Rows from block 4 of a small image classifier, named by matrix and row number. Rows with one number belong to one neuron. Each number is 500 + 50 x the weight over its row's rms, rounded and kept within 0 to 999. All counts start at 0. Numbers have three digits each.
After each neuron's rows are labels from the 100 images, of 14848, where the neuron reaches its highest value: "strongest on" is what is common among them. Only what is clearly more common there than usual is listed. The data: cartoon faces. In brackets: how many of the 100, against the usual share in percent.
# fc1: MLP up (model.blocks.4.mlp.fc1.weight, 1536x384), inputs 0-95
# fc2: MLP down (model.blocks.4.mlp.fc2.weight, 384x1536, transposed), outputs 0-95

fc1.468:421447512506453491551508471510546558467618565567472516526527464492434490458477485454543466473521480586542546471560434538586395458469607584569391603504474510455511596541475461507522444469494529519361516449521557449556588516531521551439485477489561438507507472529514417458527521437466446536
fc2.468:529472486511461599499387545423551608636482581510472520457450495488536474568432508476518464419509454496469454457483625528569521474488458528510488551512509574519523508487425465508432493500491511504445561520453439420501468549567469549467475544566396476420518520503450552445612555380486550505
strongest on: black hair (89 vs 6.3)

fc1.273:401568522517573539471573492486487588569531608489509556557427471448507491576555445543406567530466487543567510515550516481526419498432611429405460596522436494432395530484514508527588567470484530494479535516596485558546524508513442552531426526506531523533537561447478485524493620535455566552
fc2.273:566443464500502466567493476481626546530452501592486489400474529476516558530550342491548620534545459516540541561645387427522574464548450409427480480591448573498493477409440475448566500464501464530490445473518441604507477496583554463476509486493489477497511548484514543482397556629514407540
strongest on: pink face (38 vs 14.6); black hair (36 vs 6.3); white hair (28 vs 6.1)

fc1.71:477543462460533544457473472465528533525432529506518493477473504489478521431489449495475515500512467425475452334489516537502560465501459484518538414543483525548554546440576557440501659460463492390544559516499437489461516430520438511477422494408542518574572505507492509467519434549460539465
fc2.71:501561529394573495525438469435470611458449519425582387540463534505422493531423494458592434472471421453492538478555602524468545463476468499571480535531509462492592574521498487556534575528486498495537489479474515520517525444379494465548423563539510387396471601556604542540431488503481488462
strongest on: pink face (34 vs 14.6); sunglasses (29 vs 12.4); white hair (26 vs 6.1)

fc1.84:463432425419502483558515570561521664490491482473468493514460515494516564502595478377538523517503518544523526559464507495514462442443515500497437481463400523395422425442549433473545482551518404567490460452589583549496515583438502473460479467456495490479578514553495464530524602594406533475
fc2.84:456564528490490511494556526374463467424534480503376399432475472485550549517534438520489462564454480433496413502521517567518509574507438428378521495543399422594454466547508547468506473488451542499494556521467488454527539462513424491520553528530491541522547474485398503524470490490510615437
strongest on: curly hair (45 vs 14.7); white hair (35 vs 6.1); black hair (31 vs 6.3)

fc1.678:495432449516517457387459562466452554489549421457447466477514443477448485465579542446495478508596489517511561508351551445488419615535564498491471435496568545534549550478602477453467538450507569543513424529384500487550393503542510481401438483526472439505523554471505446339540494495562483478
fc2.678:468645537495450418494534538505517525539546484516559511510512530525504581569536564575391429487601463503417575490507463529506468466561538470455471517400356433519519480440391454505458581558455546500475490524441486523514404427424465518468550498493532554516568618600550524567441446466461532515
strongest on: black hair (29 vs 6.3); white hair (26 vs 6.1)

fc1.761:497437459436545552510401529441518462480459457516447522483492458443536457583558515498471502483528428502530591559387515520475491469509521548481539550552566549466436563500479558448450395560523438461422566475453513539609563475454600514441516436513528577482487590421465546455532430536488590408
fc2.761:469565555589534519477532495615494407556475518591445523537451497513508496457533468616439457525505471446538440501517500488413517515511575506540442517495414516546577524507467547520530531457411528532433525493473430474572513543546430444522440422509472548472558559579489491588454520491455474490
strongest on: cap (37 vs 10); black hair (34 vs 6.3); white hair (27 vs 6.1)

fc1.161:557524512494465493464435575505549491488474434520525537455494525453507520459441546476406570567414483505607530543481532549555518481441491544431451544571505492517468472496479464505583454544438487477490479518449455503499506573487564561529389524529396541507511486468488476479475418545488586507
fc2.161:499494599507508469469408617403512553588565560467495484461477540503429612535463519456569503528556507467565561458478461506530544541450534516558500496525464537528508526472576557445482495551512514455496604533438492525509508565561528507446485580539420548511591482467506564476569481475506471461
strongest on: black hair (70 vs 6.3)

fc1.208:482472585488550486522428505535595511544478467482549472499474509445494545529547432551513602531449435526494511501597492541436447521509577454509587456526463416469439542427600548532413451498455486465513611438512588502521500590535482476492424501492560540432543431495590520468448557564463508419
fc2.208:506427472536540558430556463552515375508518446547498454469488450473376406425511523502510584502474572471504471592510484449474488450421509581499512482509521539438393525456517462549481516486467505429555496434469497550534538558447478434453550505468528469530508516398591518391522515507575463568
strongest on: white hair (64 vs 6.1)

fc1.68:403543425457472549448421541477525530503564482520537496533438513511500542456499460542433533467519471551444451490496523548495532468464515456486429611541490547571455462456533607526531463499476461515521512540546429568464609496456490574487505528527482434556478572492614480542572449488487544551
fc2.68:526469509535507524538443507530489472575385395570580362539502541515420456572596450492549510534450470484540582489517563485465532480443455485503470446587480468514368521554444537553568512462439511479573526439495436444435466465491456415511561487455475527527493493404540478447459493600610441499
strongest on: pink face (46 vs 14.6); sunglasses (37 vs 12.4); black hair (36 vs 6.3); hair colour: white (27 vs 6.1)

fc1.36:410594443467571434497525453524530589522536542419500403545426524448555528437533616362557487525495520520484502482540591530438534539489433475409495538514506460463507508408543559479458561523511478548498520559507491512525636455494557612519528548513528502565481488498511391507410463472573553591
fc2.36:540533464562455476493516502482454485501548459495614412464496422496570398556533438482439474453470453531488503544452417507530475540490479516499497450533440527623445522489439466442455560527463470423430422553536557464481575584508517440489520475566594540444472474490456476521464598507545515499
strongest on: pink face (37 vs 14.6); white hair (27 vs 6.1); black hair (26 vs 6.3)

fc1.389:449463601442530452410539516535492595459469514527551526407460467484616419530516488472504559542538560551518487469585508436512495525606546460389543560477513482588444484588527486506489480553555517526435461536569508571521448531351521489506611488541436446544490591491599378504446477485409591479
fc2.389:508489529505445480420407426482523495442465379510558421552566545587548508531564550367548548521515523528536500525545512522477565469518455576421538441536517460486502472461533491516552567523489582564568512400501493493473509476501505544576499476381476500516350475499427518440503484538522555401
strongest on: pink face (40 vs 14.6); white hair (37 vs 6.1); black hair (31 vs 6.3)

fc1.21:434490505440551478490518484512412452407495575492560459567453486490514522513427467525474538517446521499512517612436571501423398553409601545567483555462469577453486522469546484337486515532468587541461505515618495534551550552483500546533560536517419485474458499520547444474487492554414498429
fc2.21:486512481451503529517463521491455419479539510578507567442458472499375615513557476423399462390602507486428491483508465472427536488483580540538477363516479499506491464435516356506433546456449459542570506457412526512516492477422507560470431529514458464537534440510589460534485515513584448546
strongest on: curly hair (33 vs 14.7)

fc1.744:382557523440509511511521523431507540463453559557442487426396547618569450440574586574499519479511451477410491567512550500529539472477478542478562589410560452536513479461567493523435520449412559459446555560545450523541605501522461527496485434508541505515439518462572485561464459497521483477
fc2.744:557475435501426591531554537574531572505418424566519447558562545518507493522543420492444595477491494542578587560504432598570392432474494534462453491503484546522458506532470466461418454530577574489497540504502513503496544412499576500529432507479472538419478457425515493514535506575456549587
strongest on: pink face (39 vs 14.6); white hair (35 vs 6.1); surprised (31 vs 12.7)

fc1.174:308524449383534465526459563486490487416585440479551560582504532421505573446566418506526526559495481512485505478466584533480496500536570463458539485442444417569542429439510494535595533512495552512597602461460503532596551608559459463529535534546511472464544559485462424442435547571511491483
fc2.174:523470534534627530591548496461516454513452555551469537501361481509529517469487500547337479505523601488412563479566501448386514546432563579515436467495476475493553464426399405505530407512450497500607475511431530589599500485417475506529530547527569527503497514456479500488580513514449463574
strongest on: curly hair (35 vs 14.7); white hair (33 vs 6.1); black hair (29 vs 6.3)

fc1.14:480523455437551459487462467503468544449524545451456594495471458489551518454430534502414501530458549569472438465471528490489511490482527573556533490518503541560413474487566479481461475434531576539397429512479583612565475471476574530505437557517556497528440520559446594639502421516492466507
fc2.14:470501498404547468427440487533536425460520556490466489486583629613514537554519567543616540557439430570485421564536457501492550473551505489509522491452507569524638397585574472491457561510446472486539516496552465441520609492573533484552553481512489559450583536472466526424521533488566440434
strongest on: curly hair (38 vs 14.7); black hair (36 vs 6.3); white hair (26 vs 6.1)

fc1.411:489496526520466445481505503500568447599455586519383493463524457507474557463538483457593466493547450469597512432525462582479503582513479449466594500511499539510563445493475515444534499493486568463489508519435508556502501580508486487508504539429381392598441474536556519497427489459492564495
fc2.411:553429452565543480460422533485531518455548464471578480454605487450532369484470550489549587558472489511479524542543473485438500392495497506512489569462483450492505464439589511498517571452529520423499554402430563507457433412541561593487545531482572510490513519368423488478509384528505535495
strongest on: a mohawk (54 vs 8.7); pink face (36 vs 14.6); white hair (28 vs 6.1)

fc1.59:459420476477554427571389523526575514434515521549503512546507447483503526531512483499573569562587497455489548564459519517494566487499531540536542473551524466468541524502460550532454546503449412436464456480609544529475593532451537525501517444454454542483544520488482425446522534409500551467
fc2.59:459492509397459405455545597530532600525540505518625566577496551512465551530526636607528449519578473490453560508511585427534466485650418491540569480512416490570580532455467455540538545498425481507543548456541476546520425495498522545416532523512479509459540412486419526442525578513438479476
strongest on: black hair (46 vs 6.3); pink face (35 vs 14.6); white hair (31 vs 6.1)

fc1.57:523550407506553418424478450489455492484527578571604502491513459400506459551469507457567466548533420511450520534472576495567504405483531561464506466434512480512564495526579578584484493530426501489518546521675645537550583578500546548471575502374536481518608552541511486465536499489499535497
fc2.57:528501499406545526418545505453505589495431453442519501467490572529494440492481457465493595493489545469555474556493580516397470521503498499535457498499492463465545471464563532490469560467539466396479527552459541537573527539472528491520533575373494477485571492585518480545513558461490465443
strongest on: hair: spiky hair (32 vs 14.4); sunglasses (30 vs 12.4); black hair (28 vs 6.3); white hair (27 vs 6.1)

fc1.114:376534362522594453458619486513550564530460494620511537499465513418508500589480593411469562445535470505476514451408470527475503506541537439564549534544493410492482421495545440526489476568422470469489476450467523537483588470506487554573491434525418473596514518510563426497420473575542488547
fc2.114:433596474476574466534539493575500552476499513463528546579539517540392459565481607522557445447467482562485519537636435473528494595445416495469452526625504543506515443387451447468521434481554463485540538492484472542532606433573586445524526478503485518422449499463496430477416544670438388453
strongest on: pink face (34 vs 14.6); black hair (30 vs 6.3)

fc1.222:543570537515531396518504600584539480509471608574399535516447552523468495452534527496516585540441449503511528455447433410547487519405489426484518471492540540390519510457610454534421484452581448551507529462561488523444496586500480557535467574506473454533521500557538430509478498564462552521
fc2.222:582485416538434419587533633518470527457474479472499487416503434549565538479518554517489436423485514501427527602447497502471509492474448499532436503478518520604478441510475544391485601548567573460518473440540484581539499536483440558480427501441446495471500482478558539493558463470562513454
strongest on: black hair (57 vs 6.3)

fc1.63:432519551463559509545413587475573516526609548572458506527534437468518439541578494505490495564528505537543534521504459462545437495438569552449458496559424442494441543430486516533574466443510543463421490577588478464537506542467434462563488532512531506493447585509457477473498461501544486455
fc2.63:511436502396545546486512500533447534474448535514546543393441501584554466468498409543367502525493487442487457571502540595544457482440546501548510507485520504616557540491487523529504460554475456406565448511531480433523527548508425446525584499485528624528416561368457516527564516467554513495
strongest on: black hair (43 vs 6.3); white hair (31 vs 6.1)

fc1.103:530565452491647507420519561536455474530618530470554528494516426507476522507498427454377425520498446455519443554448456436503498498573385495506575456467445504517456601481585482447440592535519486478471473503419483556485479509553593506463483504519498511552562538503525503430407507452464488474
fc2.103:442538476555476448538553474456444464476563467567433494523498541588485498504564516451408468494543447465453499564468482510477564589491450444638458606487526438500424488519456564489540463486482498473552447571542502476537581556522553478459516542406389496563406522525449547561526527446470495548
strongest on: a mohawk (56 vs 8.7); pink face (36 vs 14.6); white hair (31 vs 6.1)

fc1.515:464531481453490437467467528511500437518476493522474493499451396545531547509474511530545564494454485485622492542468567532536491496481490523415458426467483517479475486428484456515506476465529520442501520416509523523533508560495551490445443577465525550488491487477515472570516536512586536440
fc2.515:431544493438491557492533470584526391533574500449508501451491482453486491411530528523468496511534512466490522549560519534564577515513597532406510442523537531435552475503556498443516595489516549486527474510415533521595464517503463473537592518404386460566476487459460521467531472559463478520
strongest on: white hair (66 vs 6.1); curly hair (35 vs 14.7)

fc1.577:511588516492483526501465543540544515544483548453479522479501415502533563423498503448559476488482450471513476614603582505562482538525428528475498533484497466459448511537536616468483522567468537456525462490543459444575490493517555564388545425512502525546477479522470518577390563489460579431
fc2.577:414475532538511546633509398419494454363536492482440503457498618519494506530544519463490503526507586516459470563456511550450519518524504509507423461594505495471390531503547447511590511522538481552545407473493517542461414446552517519578519481449413463596419509439527412505539541504527393505
strongest on: a mohawk (34 vs 8.7)

fc1.107:472418438482551492516459551574531457551533495491490554584523451541560594582567413531503573617497478491500583388479455539523495582565577465450422475520528509454486466536545507543548558473491438429527446551475414442544419546394481497529559508503456437466513529559541482511486432449587487495
fc2.107:516424392498500468494435489491467430508461449531564462476496434494452544461505509514502508486457516446509467535491512432527488425496440535436431440478465431545470469453524511503505520510517388515484513459510539561573535373508434445512457602485526483492452564489492605549543488478396476418
strongest on: pink face (41 vs 14.6); black hair (25 vs 6.3)

fc1.667:496418457507533518459507470469479538438543572510499490562471438498466492484504537496527621516546440429417484519470456535545499478495481423548441486415506471522499548500560483529572513574521592529571456472461499490470423478554577539570531505493514449467572478470484528491430452569448517513
fc2.667:425573485490414538449515518509526440473469495457488544459563611551591498442498455545474523504465470482445418531421526492447516477554546566517548534594537456595458421439569587479507534494562454475502500512539503596451519484508571471447434553546491519518444476484565465526472479549528493586
strongest on: pink face (35 vs 14.6)

fc1.31:446486505467530445423438517444455467416553465557502567527505473561492421467545385544520472464438484472580500459405510475560518486380540505550504504527448428510495464499617514422398473515534514418437513515601484609526491556491538466538588435467592487505550512560497420463513408577469510459
fc2.31:460397475464551497589448516474547551497471494506489583525549496475503520571447526485627520515523498435458471550550550419560476487505421510468573546543518531461461501437439558518405454468436504484459529530493582506492536448401515528506559508490455508512540508511508468413473491520443494439
strongest on: white hair (81 vs 6.1)

fc1.288:483469588497505501426520498439446529569414570496485393556446520548516538542553506557441524570433513423487475496525542523490461476476512485522538487495572493497495436374430597495447519495478458552486552517478588656475571511601423475472475396422445573620505539496490482544578487508500510588
fc2.288:511392540597599489586423459476534649482474451523588423463451480474493492460512489473464533514587514430466443545482453545483526419516522612519567509575434397508526481468524428533551482475451504532502536504477408515565542512479405428577512463528520430475483491485471472495545534547480401474
strongest on: black hair (57 vs 6.3); pink face (34 vs 14.6)

fc1.461:436421476453597523617392500596502508441541431572487534539469534477469455501574403516555518536520474512525593456486528568508465507451470489559460418459555401446451595496464465537603505430480404431475443618500524543497495471548480542426448545469526487560496575507530469541548603525544540476
fc2.461:532463552503417531494456466507527571482483513522480540497485530510544523466545405515428465436557473385458552527490534462490518532478466452477559499532509566533442513461547482429576492555572448558443574466534493551514491490530486541432598525544426470501437590474421558434470462529501446464
strongest on: black hair (49 vs 6.3); spiky hair (35 vs 14.4); white hair (32 vs 6.1)

fc1.756:521474521507541485496481481515556601524460534465552450436477432571526574560648494553426527521537577475512481581529522562495446504543485602508579415416427451563524511519466507490406507626508559565492499477426465557501478464486471597502461521407450520607514466503549513492454482504514473426
fc2.756:585535621703576463534443584482450575432564477505485442533489458476498554489481388373444467493387530436603487489550457442471404557486558479489457552446558459550468519499522486527527471434416507432493608495488532549371570489511598408546477579524512477498464485496604476501513531501497522570
strongest on: black hair (39 vs 6.3)

fc1.346:481509417440523527567461493508450568452578488435531469549516484559510438559542513444528504505529434541555585530429507446596461473461525464548423438502472568500509419469503482451540471503387480550485498359510551474489507574545534462596543516501543610528594584603499490417566586536467474502
fc2.346:460591495422527592578527503514471558490476534451530498497478634526608521484432501446421473474479584498541533520429453507509511551471497587522519513565513453503454495560498543526495460447489513524576520536502456542455539426508476505490549503429549549565498522557368504478550582481554493453
strongest on: curly hair (52 vs 14.7); white hair (48 vs 6.1); black hair (47 vs 6.3)

fc1.160:411526417429519486506532469461399480493454494529601507485485454465476405533553474460438488545519571516508489600555422481511470600493441509482509595511420549610486465456596483471469405530483470478571478418498479567584430448524507582480524529423522485522590545531588501497566514574452586497
fc2.160:470485482453576429522551575460468496545509478446577481432451518445514558432517491522549529463457501514538468557456464499515494642432446580541547478567580455478414480537513569469551462445517489507513512464535488578550554416463469427542521459458547485524494457464478495510472492500520411550
strongest on: black hair (42 vs 6.3)

fc1.502:444395468494521557498494495478451486430507506535498513500490521557516445539486458475564557519607491511480450498581503446497485500454534515511511377502632530538495567478453576442483556506535553504502595494524560530578472513502418488379507470540496428385555511376492489493472439493422490541
fc2.502:446556496361585577533500503534441565467478556534458495519508515521542594566480563609510509576519561537505495516557527448471478458461460490446531488502444457514462515519481491504543498548398490424573518464556524434524469544513523484545544494528545442504465402514430517434472515509497586558
strongest on: white hair (65 vs 6.1)

fc1.117:442462527482513446468449514538451462352566451548532498492526449486466596463437462572505520674554468517569499506438450559458532562347466391508436443508523513482532442435543496530420535443532545499531430526470539463609506591560470498528484526421508551455477482465567508480528537537486510464
fc2.117:666534569515467521509504496544533512530409493499428499482482524482472524620518500493491576527434544473534472493488491503561477612465503476471473515548528507551449529518534506436400499352490499512458566512557544472436554535426448510528429493506411508520548493510541585514584553520404411544
strongest on: black hair (37 vs 6.3)

fc1.454:458508424486673477439415581497526457467554577520471462440448463442411534474515457428592531474565478555491475502485496571532435462576458481421505540528558545423554515435498507585483490481524427507534497529506531544405568569446598502586507499452470398513586456452455465418517602478514529606
fc2.454:489553466364504482484601502510479481538511527567497570492518528512561474580457575539477467592520470518432462458503563443540500490525408457491471480485523503608468451545499573446460469488498438401561472541524446465506570394490513498500508512501461523572456473568382553462478581565593475489
strongest on: pink face (37 vs 14.6); black hair (35 vs 6.3); white hair (32 vs 6.1)

fc1.210:542456542472539513528419509488389546518575525476481583503499491443500520516562633502519512495482518472483547548527490522458495519498486468445527417403496538565533472407567486598562466495464454557526495468524511591531527560507531438478608465539484543558450501493529498537561516514474554506
fc2.210:594475479545508492525514542556558507585536491469380460447556512534543465502495531484424510452500489538562571519430510514438545468545492521507497479471523543626427518450572496432532556522495498456496436439502516511436549428481418521513558475484490551555467487366517437437412482571500548433
strongest on: black hair (49 vs 6.3); pink face (37 vs 14.6)

fc1.347:457498503495514456549469605589490540551410579483476488451520465509530497448517538445516492511555476504530544517506505542547454522542593534476492499471516598503471405504509469500563510505500587424551469558478491481492542584529475417524579544498487444510496460469492456493539547546491526501
fc2.347:479434507479556405445419481505453469497589429490529552472508562498536459422457510438552593527489516463488392492508523529436439500540581544574381495426465424544565450513487552554523530415601530400497449437452553533547499508556473549535533544464541567466527506523497505449547521570533616443
strongest on: a mohawk (34 vs 8.7); pink face (33 vs 14.6); white hair (25 vs 6.1)